config.toml
encoder_arch = "mobilenet_v2"
encoder_stem = "single"
fusion = "cross_attention"
decoder_layers = 7
decoder_mlp_ratio = 4
decoder_bias = "none"
decoder_cross_attention_every = 1
residual_init = "none"
momentum = 0.95
nesterov = true
epochs = 10.3
lr_schedule = "linear"
Rows from block 3 of the audio encoder of a small audio captioner, named by matrix and row number. Rows with one number belong to one channel. Each number is 128 + 24 x the weight over its row's rms, rounded and kept within 0 to 255. All counts start at 0. After the name is the row's rms in percent of the matrix's.
After each channel's rows are labels from the 100 clips, of 14976, where the channel reaches its highest value: "lies over" is the class under the peak. Only what is clearly more common there than usual is listed. The data: songs of 200 made-up bird species, synthesised, often over outdoor noise. In brackets: how many of the 100.
# convs0: expand pointwise conv (encoder.blocks.3.convs.0.weight, 768x192x1), inputs 128-191
# convs2: project pointwise conv (encoder.blocks.3.convs.2.weight, 192x768x1, transposed), outputs 128-191

convs0.406 096 [105 140 147 150  81 118 120 112 157 167 162 139 134 110 168 148  94 126 111 121  95 112 144 112 127 137 135 109  78 128 120 119 142 145 168 121 127 144 131 137 119 149 113 132  99 115 103 107  94 138 153 128 133  85 139 139 116 121 125 144 108 170 146 139]
convs2.406 072 [ 90 157  84 121  88 154 126 127 119 131 143 130 142 177 165 112 107 120 119 130 161 156  78 150 116 111 109 132 109 104 149  92 107 185 128 143  87 127  85 104 117 138 149 107 156 122 139 145 118 133  87 153 126 150 133 141 147 122 140 124 126  79 110 102]
lies over: no call (100)

convs0.668 097 [ 98  92 141  83 159 142 119 121 129 100 138 147 105 122 129 137 115 112 121 109 124 118 147 138 123  83 141 137 139 126 133 169  87 132 150 133 116 149 128 141 128 138 172 124  94 144 163  91 124  85 133 137  69 118 168 143 123 128 102 165 132 129 103 133]
convs2.668 108 [113  86 113 118  95 122  84 125 109 102 137  98 149 179 147 143 152 113 140 103 123 148 148 136 160 146 117  84 107 127 137  98 149 113 126 101 150 118 185  86 122 106 101 134 123 145 138 110 137 160 123  80 117 117 122 104 156 103 137 138 130 123  76 133]
lies over: no call (98)

convs0.202 095 [127 161 161 134 126 102 159  87 152 120 162 103 169 116 102 122 131 125 134 122 188 131 114 165 130 157 137 128  78 130 119 141 115 146 124  91 120 137  83 103 155 104 105 156 122  91 100  88  99 143 143 116 139 111 194 162 139 117 103 152 166 156 135 130]
convs2.202 134 [122 102 133  97 131 142 147  79  52  99 118  79  88  98 126 161 154  94 190 107 127 175 127 143 108 125 104 150 171 130 120 139 174 131 124 129 129 109 116 185 113 168 114 135 120 161 132 137  94 145 170 157 144 117 167 152 111 141 122 122 123 138 124 129]
lies over: steady whistle (31)

convs0.589 097 [110 114 105 148 147 124  87 143 141 119 129 120 130 134 151 114  90  88 147  99 107 104 104 132 132  81 140 125 137 105 145 121 135 138 165 106 118 186  95 108  72  95 166 118 159  98 104 159 130 132 135 123 153 109 125 162 120 117 128  54 119  90 146 157]
convs2.589 111 [120 150 129 107 155 147 124  87 112  91 181 145 150  91 112 141 127 126 130 145 179 146 143 110  89 133 132 143 130 145 166 209 161 104 129  92 158 171 151 138 143 139 124 103 101 154 134 150 120 137 128 120 181 129 161 155 107 130 112 169 126 142 158 121]
lies over: no call (95)

convs0.33 102 [154 115 148 129 105 131  66 129 136 133 158 107 102 150 128 111 106 163  90 119 127 121 139 131  72 112 179 133 102 122 147 104  79 128 138 155 140 161 131 203 144 129 113 135  92 139 139 144 153 126 133  72 152 120 149  98 130 143 161 112 105 160 140  74]
convs2.33 073 [108 116 134 154 158 127 118 136 161 111 118 137 149  97 139 189 102 139 137 110  91 132 125 134 120 151 108 118 147 151 132 146 136 123 108 121 134 117 175 107 138  89 136 161 143 137 148 111 133 127 101 119  89 170 129 164  92  94 125  81 125 163  87 124]
lies over: dip (49); downsweep (43)

convs0.568 102 [154 125  81 133 156 119 108 157 169 109 163 146 101 113 120  94  89 182 100 126 120 126 125  95 110  96 185 120 120 146  88 107 167 131 125 115 126 185 116 160 154 142 146 134 134 145 164 141 180 126 131 104 158 165 118 120 183  89 170 104 119 113  85  84]
convs2.568 086 [168 122 131 154 125 126 155 147 150 108 167 103 104 144 170 167 132 110 111  78 118 134 131 129 112 138 123  88 118 153 131 155  89 108 137 170 131 182 101 107  98 139 127 126 141 143 139  91 114 182 150 144 136 152 136 100 121 171 132 102 139 130 115 134]
lies over: dip (25)

convs0.641 097 [152 121 141  94 184 158 150 116  99 149 104 122 136 146 119 162 130  93 101 132 138  94 111 144 157 134  98 146  96 172 127 156 137 162 116 119  98  96 138 143 137 109 114 145 155 104  90 142 107 122 145 146  52 107 123 125 133 122 145 148 191 148 127 118]
convs2.641 128 [110 137 110 167 125 159  95 125 164 141 136 135 114 150  98  98 173 132 165 132 110 122 133 110 138 171 137 172 106 124 154 113 109 119 111 133 129 141 129 164 183 118 139 107 125 169 119 126 144 111 156 134  94 119 154 151 133 104 156 107 132 141  89 116]
lies over: steady whistle (52); downsweep (45)

convs0.227 097 [ 64 117 138 134 177 147 166 107 184 143  88 132 155 156 112 118  90 169 116 132 121 131 142 109 128 138 134 162 118 138 161  87 102 103 150 141 132 153 174 106 183 102 114 121 126 116 125 122 147 159 134  83 113 143 124 138 156 153 137 167 114 131 104 115]
convs2.227 110 [144 149 157 158 140 134 125 134 122 119 120 104 136 142 131 114 106 124 113 113 132 162  79 103 124 137 121 129 120 153 137 156 133 177 123  88 128 120 126 139 156 120 154 106 122 118 104 122 112 122 136  85 128 157 145 108 137 155 140 142 125 117 153  50]
lies over: steady whistle (40); upsweep (32)

convs0.479 096 [123 174 102 122 140 118 174 119 113 142 133 120  96 156 141 140 135 146 131 105 138 147 144 122 169 137 140 115 130 139 125 137 125 110 155 113  59 143  90 107 133 135 161 141 134  74 123 122 144 104 113 135 134  76 148  97 132 148  92 127 153  96 129 126]
convs2.479 111 [114 111  82  94 110 166 122 140  81 148 131 160 126 114  61 139 165 118  84 144 164 111 119 140  97 145  72 161  98 123 129 141 105 130 147 124 112  83 116 133  94 137 120 145 143 139 119 117 117 128 132  72 113 163 166 140 131 108 140 125 167 140  80 126]
lies over: downsweep (31)

convs0.128 106 [106 126 162 150 144 164 161 124 218 140 110 116 114 166 127  92  72 137 106 111 133 124 114 125 138 107 147 195 130 114 143 117 161 110 155 135 132 111 141 130 130 151 108 142 146 147  97 144 131  98 151  99 129 112 127 159 156 122 136 153 141 121  92  99]
convs2.128 109 [143 122 113 119 137  82 120 113 128 112 123  80 138 108  88 113  82 166 165  99 128 131 125 130 126  95 131 144 152 165 123 161  92 172 133 115 132  87  77 180 134 138 123 125 161 158 121 167 107 112 162 125 127 143 147 143 133 171 149 115 160 119 145  99]
lies over: steady whistle (53)

convs0.48 108 [ 72 119 147 117 127 164 144 137 145 132 109 132 124 123 108 124 113  85 147  89 113 177 129 106 100 133 168 130 114  88 109  92 144 126 112 127 161 114 147 137 116 111 130 123 125 131 130 117 169 151 145 182 105 181  89 120 108 118 111 104 135 116 131 149]
convs2.48 078 [137 105 102 114 126 106 102  94  94 155 141 116  68  97 114  76  88  91 134 106 163 127 137 142 102 151 187 130 107 108 143 149 135 139 128 123  88 113 147  85 135 141 110 138 124 152 127 122 105 140 159  79 146 147 139 131 108 135 148 136 120 117 120 139]
lies over: downsweep (29)

convs0.658 103 [131 148 115 127 137  91 135 128 138 146 144 113 111 124 153 147 163 200 178 120 115 163 113 119 107 131 168 131 107 158 122 108 161 154 144 133 125 136 126  87 124  94  94 123 155 139 127 131 142 142 116 118 138 132 121 148 107 109 137 102 105 129 141 157]
convs2.658 096 [110 135 108 165 117 131 107  53 127 135 125 139 129 150 114 159 122 118  96 156 117  86 111 155  78 122 138 149 108 125 136 138 134 113 141 153 131 138 151 158 152 145 138 112  80 168 147 145 135 169 149 124 104 123 114 109 126 149 126 122 153 137  94  98]
lies over: downsweep (54)

convs0.242 105 [139  97 109 119 132 129  83 110 166 120 170 150 109 145 112 143 127 151 165 175 131 146 107 113 144  94 151 127 137 141 124 114 118 121 165 103  76 112 133 120  75 115 112 102  93 115 124 122 130 115 102  96 131 137 107 141 132 145 134 149 144 135  81 136]
convs2.242 090 [140 108 140 129 151  84  90 119 128 114 117 196  93 114 174 132 132 153 141 123 130  93 129 158 129 134 142 120 147 130 169  85 127 102 144 103 139 122 139 100 123 156 105 144 111 111 158 119 124 155 140  83 122 128 193 101  99 148 117 142 117 117 134 161]
lies over: dip (36); downsweep (30)

convs0.673 095 [ 95 114 161 170 184 153 140  91 118 152 122 180 128 134  96 161 133 112 141  99 126  63 178 127 133 143 111 126  89 145 134 140 162 131 119 101  89 112 106  99 123 107  94  90  85 144 143 120 157 107 140 118 133 160 133 139 108  96  91 129 143 138 138 153]
convs2.673 109 [ 99 124 125 137 153 162 151  78 146 153 109 113 114 135 127 141 176 141 156 122 139 112  74 148 119 145 126 146 176 142 170 122 120 114 136 157  91 125 131 104 110 161 110 187 117 104  66 125 126 155 124 155 141 134 100 130 119 130 114 143 114  84 132  57]
lies over: steady whistle (86)

convs0.398 095 [104 145 140 142 141 105 120 114 133 116 177 126 120 127 172  91 136 106  89 106 154 155 145  89 104 125 141 149 110 103 137 170 136 137  98 130 178 119 149 101 182 177 134  81 127 132 142  84 128 141 137 106 170 135 105 115  99 152 133 157  97 150 132 145]
convs2.398 135 [113 107 127 140 107 141 136 132 113 170 156 141 135 115 127 159 110 135 146 102  93 119  90 103 157  78 154 132  82  93 167 132 124  86 120 182 143 154 146 121 113 116 158 129 143 129 153 144 126 147 111 166 122 116 129 123  86 142 106 111 164  75 102 122]
lies over: harsh note (60)

convs0.547 107 [113  95 122 114 156 128 127 162 128 131 137 111 120 128 150 164 159 129  82 133  92 140 104 134 139  97 188 122 180 141 117 113 116 119 142 146 162 140 132 142 126 136 116 110 114 144 165 113  98 196 129 120 138  89 130 177 130 145 183 120 140 165 115 129]
convs2.547 088 [133 109 172 146 126 132 129 144  80 113 149 130 123 129  94 103 156 133 102 156 149 147  97 158 145 119 134 160 148 146 143 118  95 105 144 124 155 124  94 117 101 159 154 179 141 125 159 118 114 118 122 137 140 116 136 125 138 144 142 133  86 133 127 119]
lies over: dip (31)

convs0.43 100 [ 82 118 140 139 143 169 108 116 142 159 112 112 127 159 170 127 103 108  95 118 110  97 180 149 130 123 143 129 112 101 121 158  95 152 103 172 130 135 155  77 141 141 133 125 110 141 105 127 126 168 125 139 118 144 112 125 113  94 157 155 119 144 125 150]
convs2.43 091 [156 110 126 147 118 117 156 126 118 132 137 130 138 109  90 116 130 115  96 104  94 154  87  92  88  90 131  87 131 104 149 120 139 159  97 144 155 117 129 122 132 154 115 126 109 149 135 121 142 115 131 139 149 131 121 152 133 120 118 181 106 121 111 138]
lies over: downsweep (60)

convs0.362 102 [140 132 119 146 163 115 136 145 111 148 143 145 140 113 140 109 104 156 136 137  85  87 125 122 151  98 120 141  88 143 151 179 150 117 120  88 188 200 126 126 104 110 128 152 135 124 133 104 119 115 117 125 137 129 126  88 182 126 144 167 121 134  95 134]
convs2.362 109 [128 133  98 130 122 133 135 156 145 112 132  66 126 107 102 147  78 183 115 135  77 136 143 136 124 157 137 117 161 154 123 151 126 120  94 141 143 127 141 101 129 159  75 112 106 128 134 153 148 170 153 113  88  76  97 106 114 162 140 163  96 143 157 102]
lies over: steady whistle (62)

convs0.689 107 [103 144 115 121 107 137  85 154 112 139  94 125 106 138 167 123 118 163 137 134 134 157 165  99 154 134 165 163 119 133  90 133 115 129 189 116 104 157 140 172 111 131 129 174 124 128 144  92 162 120 127 146 120 140 142 154 125 156 125 113  69 116 124  94]
convs2.689 102 [106 104 159 154 102 138 124 132 145 139 152 145 123 108 116 102 170 105 125 119  84 147 163 130 116 119 107  65 153 114  87 115 118  87 128 122 113 126 139 132 149 139  85 118 146 106 141 150  85 119 144 127 102 130 128 152 152 130 133 143 132 179 122 127]
lies over: dip (52)

convs0.438 087 [137 113 170 103 154 147 177 120 131 111 143 123 141 155 159 121 152 123 123  94 170 144 135 102 127 177 142 121 123 123 133 114 148 148 158 122  78 106 125 113  95  98 115 101 133 129  98  98 146 109 144 139 151 113 145 118 128 141 156 138 137 143 129  82]
convs2.438 135 [161 124 137 126 107 137  89 108 120 150 125  82 117  89  89 130  90 101 152 161 139 122 146  77  98 126 144 182 145 120 116 141 133 147  82 130 173 143 120 161 120 135 128 134 148 162 122 119 100 133 120  74  88 141 152 137  80 145 107 105  95 126 130  67]
lies over: steady whistle (60); buzz (34)

convs0.206 102 [161 133 139 135 139 155 106 109 144 145 126 129 152 150 125  94 115 126 143  95 137 137 132 124 151 145 183 111 145 115 121 139 132 118 130  89 117 160 108 156 143  87 129 131 141 144 132 145 136 139  94 140 152 106 121 111 170 107  75 151 123 135 139 126]
convs2.206 118 [ 88 135 118 120  65 166 107 125 115 134 117 103 145 111 132  83 132 142  86 144 113 112 138 139  65 141 147  88 110  85 107 123 139 126  94 144 176 161  84  90 120 107 136 153 142  95 132 155 161 144  93 118  91 135 165 147 149 126 135 118 148 139 199 156]
lies over: dip (35); downsweep (25)

convs0.420 105 [112 134  88 155  82 142 134 127 165 159 135 150 123 100 174 158 101 142  91 119 130 141 133 124 166 173 128 101 141 135  77 125 124 118 118 126 130 156 144 125  94 114 114 130  85 123 161 127 126 123 130 124 146 104  87 150 176 147 123 105 143 103 124  96]
convs2.420 109 [146 165 147 116 140 154 108 106 123 126 121 144 152 132 137 140 158 117 106 133  93 107 151 127 167 115 167 110 107 156  94 145 127  90 144 105 152 113 144  91 120 170  92 138 142 121 130 111 166  90 154 145 105 101 112 130 126 137 132 148 164 158  91 157]
lies over: upsweep (81)

convs0.711 090 [106 128 110 134 105 126 105 154 144 131 146 123 174 105 121 127 127 101 100 116 150 130 134  76 125 140 140  85 141  98 148 124  87 169 177 115 137 138 124 109  89 118 153 103 131 116 111  89 139 100 108 102 139 126 130 167 115 148 144 125 161 174 108 154]
convs2.711 099 [142 147 130  94 159 115 165 108 156 140 100 123  93 124 144 103 121 159  95 155 116 169 120 121 134 132 131 152 125  55 122 132 121 128 150 154 176 101 116 103 141 117 175 127 195 105 112 117 107 105 108 168 154 127 177 144 157 116 162 154 127 116 136 106]
lies over: arch (50); upsweep (46)

convs0.145 104 [151 123 116 113 123 135 128  93 153 158 126  79 108 144 183 110  91 105 100 150 142 151 173  97 180 151 145 166 130 107 152  94 130 142 123 137  83  91 106 123 101 129  88  74 132 141 135 111 172  88 160 146 135 139 130 140 159 110 139 108 134 118 172 130]
convs2.145 075 [121  71 140  98 122 151 142 185 145 125 143 150  92 109 152 100 159 103  94 142  87 144 143 168 127 159 164 132 107 164 137 106 142  98 140 124 116 151 126 102 151 144 113  99 134 126  99 134 137 177 150 111  97 112 110 159 177 106 150  94 156 128 132 147]
lies over: arch (26)

convs0.664 105 [139  96 145 122  75 106  99 154  97 143 128 102 140 111 150 115 115 123 111 132  89 100 136 135 103  82 153 137 133 110 114 130 148 142 142 123 115 153 159 128 121 138 139 191 127 132 149 154 120 130 132 106 167 159 108 142 164  83 118 129 160 129 136  99]
convs2.664 093 [129 107 123 122 147 135 145 142 117 128 116 122 118 131 142 136 137 102 147  99  94 129 175 111 174 166 108 137  79 184 142 155 116 134 139 163 118 155 147  92 135 138 147 111 163 136 101 119 156 144 101  81 120 121 132 113  88 129  84 145  98 114 152 122]
lies over: dip (33)

convs0.280 100 [114 129 183 126 123 127  97 153  79 137 152 132 124  93 106  99 141 144  84  79 147 115 117 119 158 131 152 153 112  82 169 181 119 119 153 121 150 108 151 107 139 108 117 119 129 126 145 138 116 141 155 157 125 146 107 121 104  95 124 106 153 105 133 114]
convs2.280 110 [125  98 167 151 151 149 106 122 158 113 145 114 109 172 120 160 114  82  91 156 101 137 111  92 158  97  95  99 161 117 109 162 142 131 120 123 178 135 118 133 169 134 179 116 134 116 146 123 104 124 123 158 110 133 115 122 168 103 204 167 139 146 113 116]
lies over: steady whistle (48)

convs0.14 094 [126 134 132 153 107 113 148 125 149 143 128 131 133 120 150 154 126 129  68 122 153 166 125 152 157 151 149 122 128 102 132 160 115 150 111 145  75 113 128 154 105 113 117 119 112 152 124 137 123  96 148 127  93 141 148 142 118 121 156 142 176 133 133 139]
convs2.14 101 [169 128  89 114 128 126 131 176 158 157 146 105 186 125 149  89 121 156 150 146 126 116 140 129  73 102 118  93 104 143 140 141 151 123 117 125 134 129 107 136 115 105 108 126 126 141 122 149 130 128 113 139 151 164  84  94 165 121 112 117 139 100 133 167]
lies over: arch (31); dip (28)

convs0.176 108 [162 158 151  87 132 141 106 127 137 162 110 113 145 125 129 130  98 158 152 102 140 148 155 129 149 117 110  97 102 183 157  88 122 127  89  60 113 162  89 109 102  69  90 121  88 180 133 115 147 131  94 144 147 108 117  80 150 149 142 157 181 174 131 124]
convs2.176 112 [152 120 114 116 121 124  89 100 148  80  93 135  86 149 143 162 143 177 113 109 119 129 140 157  86 113 104 121  92 143  97 143 161 134 146 100 156 143  92 113 104 173 107 157  98 124 128 144  92 118 116 154  53 166  67  99 150 127 134 162 139 124 154 106]
lies over: arch (25)

convs0.543 106 [143 184 152 108 166 162 119 113 129 122 149 141 111 105 176 177 142 107  99 118 136 130 135 119 125 109 150 139 145 136 151 100 139 123  86 155 118 115 123 173 122 132 113 162 130 102 110 127 118 107  93 138 104 157 132 152  88  87 161 109 146 168 116 155]
convs2.543 088 [120 150  94 155 167 154 121 159 160 114 116 148 146 140 157 134 128 137 143 101 127  82 120 130 124  97 128 169 156 137  82 118 131 127 103 142 134 187 119 149 145  71 115 122 139 133 122  92 122 154  93 137 139 102 148 164 137 131 157 138 141 135 135 125]
lies over: downsweep (53)

convs0.733 093 [ 48 135 140 147  88  90 137 158 130 130 135 103 146 101 158 149 137 140 136 146 146 159 120 132 158 181 128 149  89 104 149 119 117 141 143 140 120 120 125 116 110 118 132 113 168 169 114 103  95 139 159 149 142  82 126  81 121 184 160 119 138 122 139  59]
convs2.733 134 [137  92 155 105 154 169 104 154 124 153 156 112 126 104 115 132 137 134 148 116 117 127 116 127 113 134 186 105 152 101 139 116 116 140 136 119 155 102 172 143 121 124 106 148 130 119 101 138 136 187 117 110 101 123 113 150 111  81 161 133 154 109 106 143]
lies over: no call (100)

convs0.639 095 [154 139 173 102 118 175  96 117 169  82 159 155 136 111 112  88  92 156 108 114 134 129 125 107 152 124 149 103 130 122 108 157 116 150 146 159  70  93 132 161 123 104 123 120 107 136 120 157 127 131 141 114 151 103 117  89  94 137  98 169 165 126 131 135]
convs2.639 123 [141 143 181 163 146 114 166 103 151 146 104  63 161 177 103 127 117 138 111 126 109 176 115 141 115 172 157 140 134 114 121 192  62 125 123 131  76 127 143 144 157 100 157 155 110 126 123 130  95 104 151 120 124 141 153 152  95 111 104 102 146 159 153 134]
lies over: steady whistle (35)

convs0.91 102 [145 136 128 129 144 147 120 120 158 120 141 137 114  92 129  92 104 149 137 151 106 127 101 157 105 104 119 136 143 114 115 125 106 152 186 159 158 153 120 111 129  80  91 161 128 181 130 175 135 123  94 117 122 158 117 135 133 119 119 139 117 119 140 156]
convs2.91 107 [119  68 125 132 112 126 107 126 173 143 139 143 123 149 142 118 136 108 159 123 141 177 131 167  98 129 136 105 108 146 107 143 127 130  88 118 113 132 118 133 110 125 147 126 146 112 131  99 118 181 131 159 146 133 124 130 139 118 162 135  87 143 128  75]
lies over: dip (40)

convs0.348 092 [ 92 128 128 146 123 124 138 120  79 106 104 158 129  97 130 126 133 150 168 127 169 149 129  80 154 158 133 152  99 165 135 131 130 147 128 143  72 107 164 125 109  66 196 138  95  86  90 127 131  86 137 131 135 114 127  80 100 132 125 159 110 174 129 111]
convs2.348 146 [148  82 165 111 131 136 119 130 166 181 112 116  97 145 125 153 145 128 102 109 112 119 105 182 127 128  95  71 113 104 143 148 150 148 129  83 138 167  96 138 142 122 138 162 127 155 152 117 114 145 128 151 109 134 161 143 118 134 104  83  75 157 106 104]
lies over: click (36)

convs0.761 102 [139 137 145 102 140 123 137 178 172 149 150 147 135 106 143 143 152 166  71 141  64 157 168 130 112 127 112  82 128  79  55 109 127 105 123 110 134 120 135 140 108 137 148  69 129 107  94 106  98 122 150 141 165 147 105  83 116 130 159 125 115 150 146 131]
convs2.761 052 [117 113 151  72 100 109 124 149 132 141 129 121 158 143 118 102 170 155 138 151 147 157 109 146  88 101 106  95 110 108 116  91 140 117  96 130 131 141 159 163 150 144 104 132 149 132 121 168 139 114 148 157  89 148 154 107 131  90 134 121 133 122 139  72]
lies over: no call (100)

convs0.114 098 [131 104 113 135 133 135 142 128 110 116 109 101 163 148 131  71 117 159  98 145 155 134 203 105 148 139 120 125 120 149 119 109 108 179 155 185 209 122 129 118 192 111 155 154 159 137 143 125 124  97 159 127 134 106 101 159 126  91 140 137 110 151  99 160]
convs2.114 112 [ 95 106 124 121 121 140 120 105 167 116 137 140 125  96 128 127 100 123 152 116 143 120 118  69 128 104 143 116 173 156 113 109 123 131  98 127  80 139  75 119 129 192  94 157 113 101 115 162  77  79 109 140 143 141 153 126 111 128 141 123 134 124 119 151]
lies over: arch (37); downsweep (34)

convs0.171 104 [109 165  81 130 140 178 102 142 122 109 160  87 131 141 115 184 141 116  77 110 100 156 148 124 126 121 168 122 163 125 125 120 173 130 120 140 125 115  99 102 171 171 144 152  97  95 139 147 127  93 129 128 139 119 147 186 108 147 132 115  99 132 139 131]
convs2.171 065 [126 119  87 149  88  98 108 113 125 169 126 134  94 116 131 124 103 180 147 138 122  92 114 102 121 121 147 129 132 126 138  95 125 122 146 159 114 127  74 137 152 151 143 127  97 112 150 112 145 121 199  93 112 158  88 114 130 104 152 148 122 107 173 119]
lies over: upsweep (29)

convs0.739 096 [138 119 114 150 138  78 108 153 175 139 115 111 140 153 167 176 162 135 149 128  99 127 187 148  99 131 157 109 136 123 100 105 116 136 124 115 120 106 158 121 144 156 127 133 199 121 128 123 132 105 146 154 109 159 182 163 145 137 146 119 103 130 115  91]
convs2.739 106 [145 165  78 137 109 150 126 143  92 142 115 186 140 103 155 132 135 153 135 107 130 136 142 172 128 152 143  83 129 171 125 152 137 145 140 141  83 115 114 137 122 132 141 137 132 170 128 129 140 146 123 108 135 125  97  96 154 116 100  81 128 130 124 127]
lies over: dip (63); downsweep (26)

convs0.645 105 [ 99 115 115 152 114 126 123 158 122 144 170 106 138 147 150 154 135 168  96 128 134 152 108 172 123 184 137 110 141 160  91 108 139 103 118 112 141 153 137 105 168 123 120 106 167  96 145 117 167 149 101 158 143 137  88 108 146 111 146 115  97 141  85 148]
convs2.645 096 [148  93 177 125 146 164 126  81 124 133 119 132 102  96  95  90 111 104 153 139 104  97 131 106 150 120 164 116 136 148  91 141 143 136 154 169  85  85 133 163 102 139 134 134  96 121 139 140 127 106 168  84 157 190 139 147 126 152 123 136 141 119 155  99]
lies over: dip (26)

convs0.219 106 [151 158 146 129 209 161  99 176 158 146 159 126 119 130 166 136  96 102 147 107 135  91 166 109  91 114 137 124 129 131  90 154 106 117 139 132 120 131 120 107 125 130 134  79 127 120 124  88 104 150 102  97 131 138 151 144 133 148 146 127 152  96  96 102]
convs2.219 078 [135 140 134 154 105 103 167  99  96 122 144 104  69 186 108 120 166 105 149 119 129 162 149 139 113 128 119 101 129 150  82 156 116 155 107 150 124 139 120 125  98 140 136 103 151 159  98 122  97 100 119 116 124 102 131 151 129 144  97 104 121 151 147  97]
lies over: arch (25)

convs0.459 092 [101 126 117 184  83 195 154 117 134 108 163 115 111 121 109 158 112 105 129 104 105 124 126 111 126  83 112 118  98 156 135 173 126 137 121  89  92 142 157  93 130 138 143 107 115 103 112 162  92 116 167 126 117 120 152 127  96 110 112 116 146 128 122 111]
convs2.459 115 [118 141 154  95 115 152 106 135 103  95 113 102 126 113 100 108 152 136 167 165 136 156 135 123 136  88 133 117 124 130 155 101 154 120 139  91 134 118 146 138 126 143  90 122 129 152 112 123 132 110 116 136  86 187 113 109 171 175 159 161 111 130 109 114]
lies over: no call (100)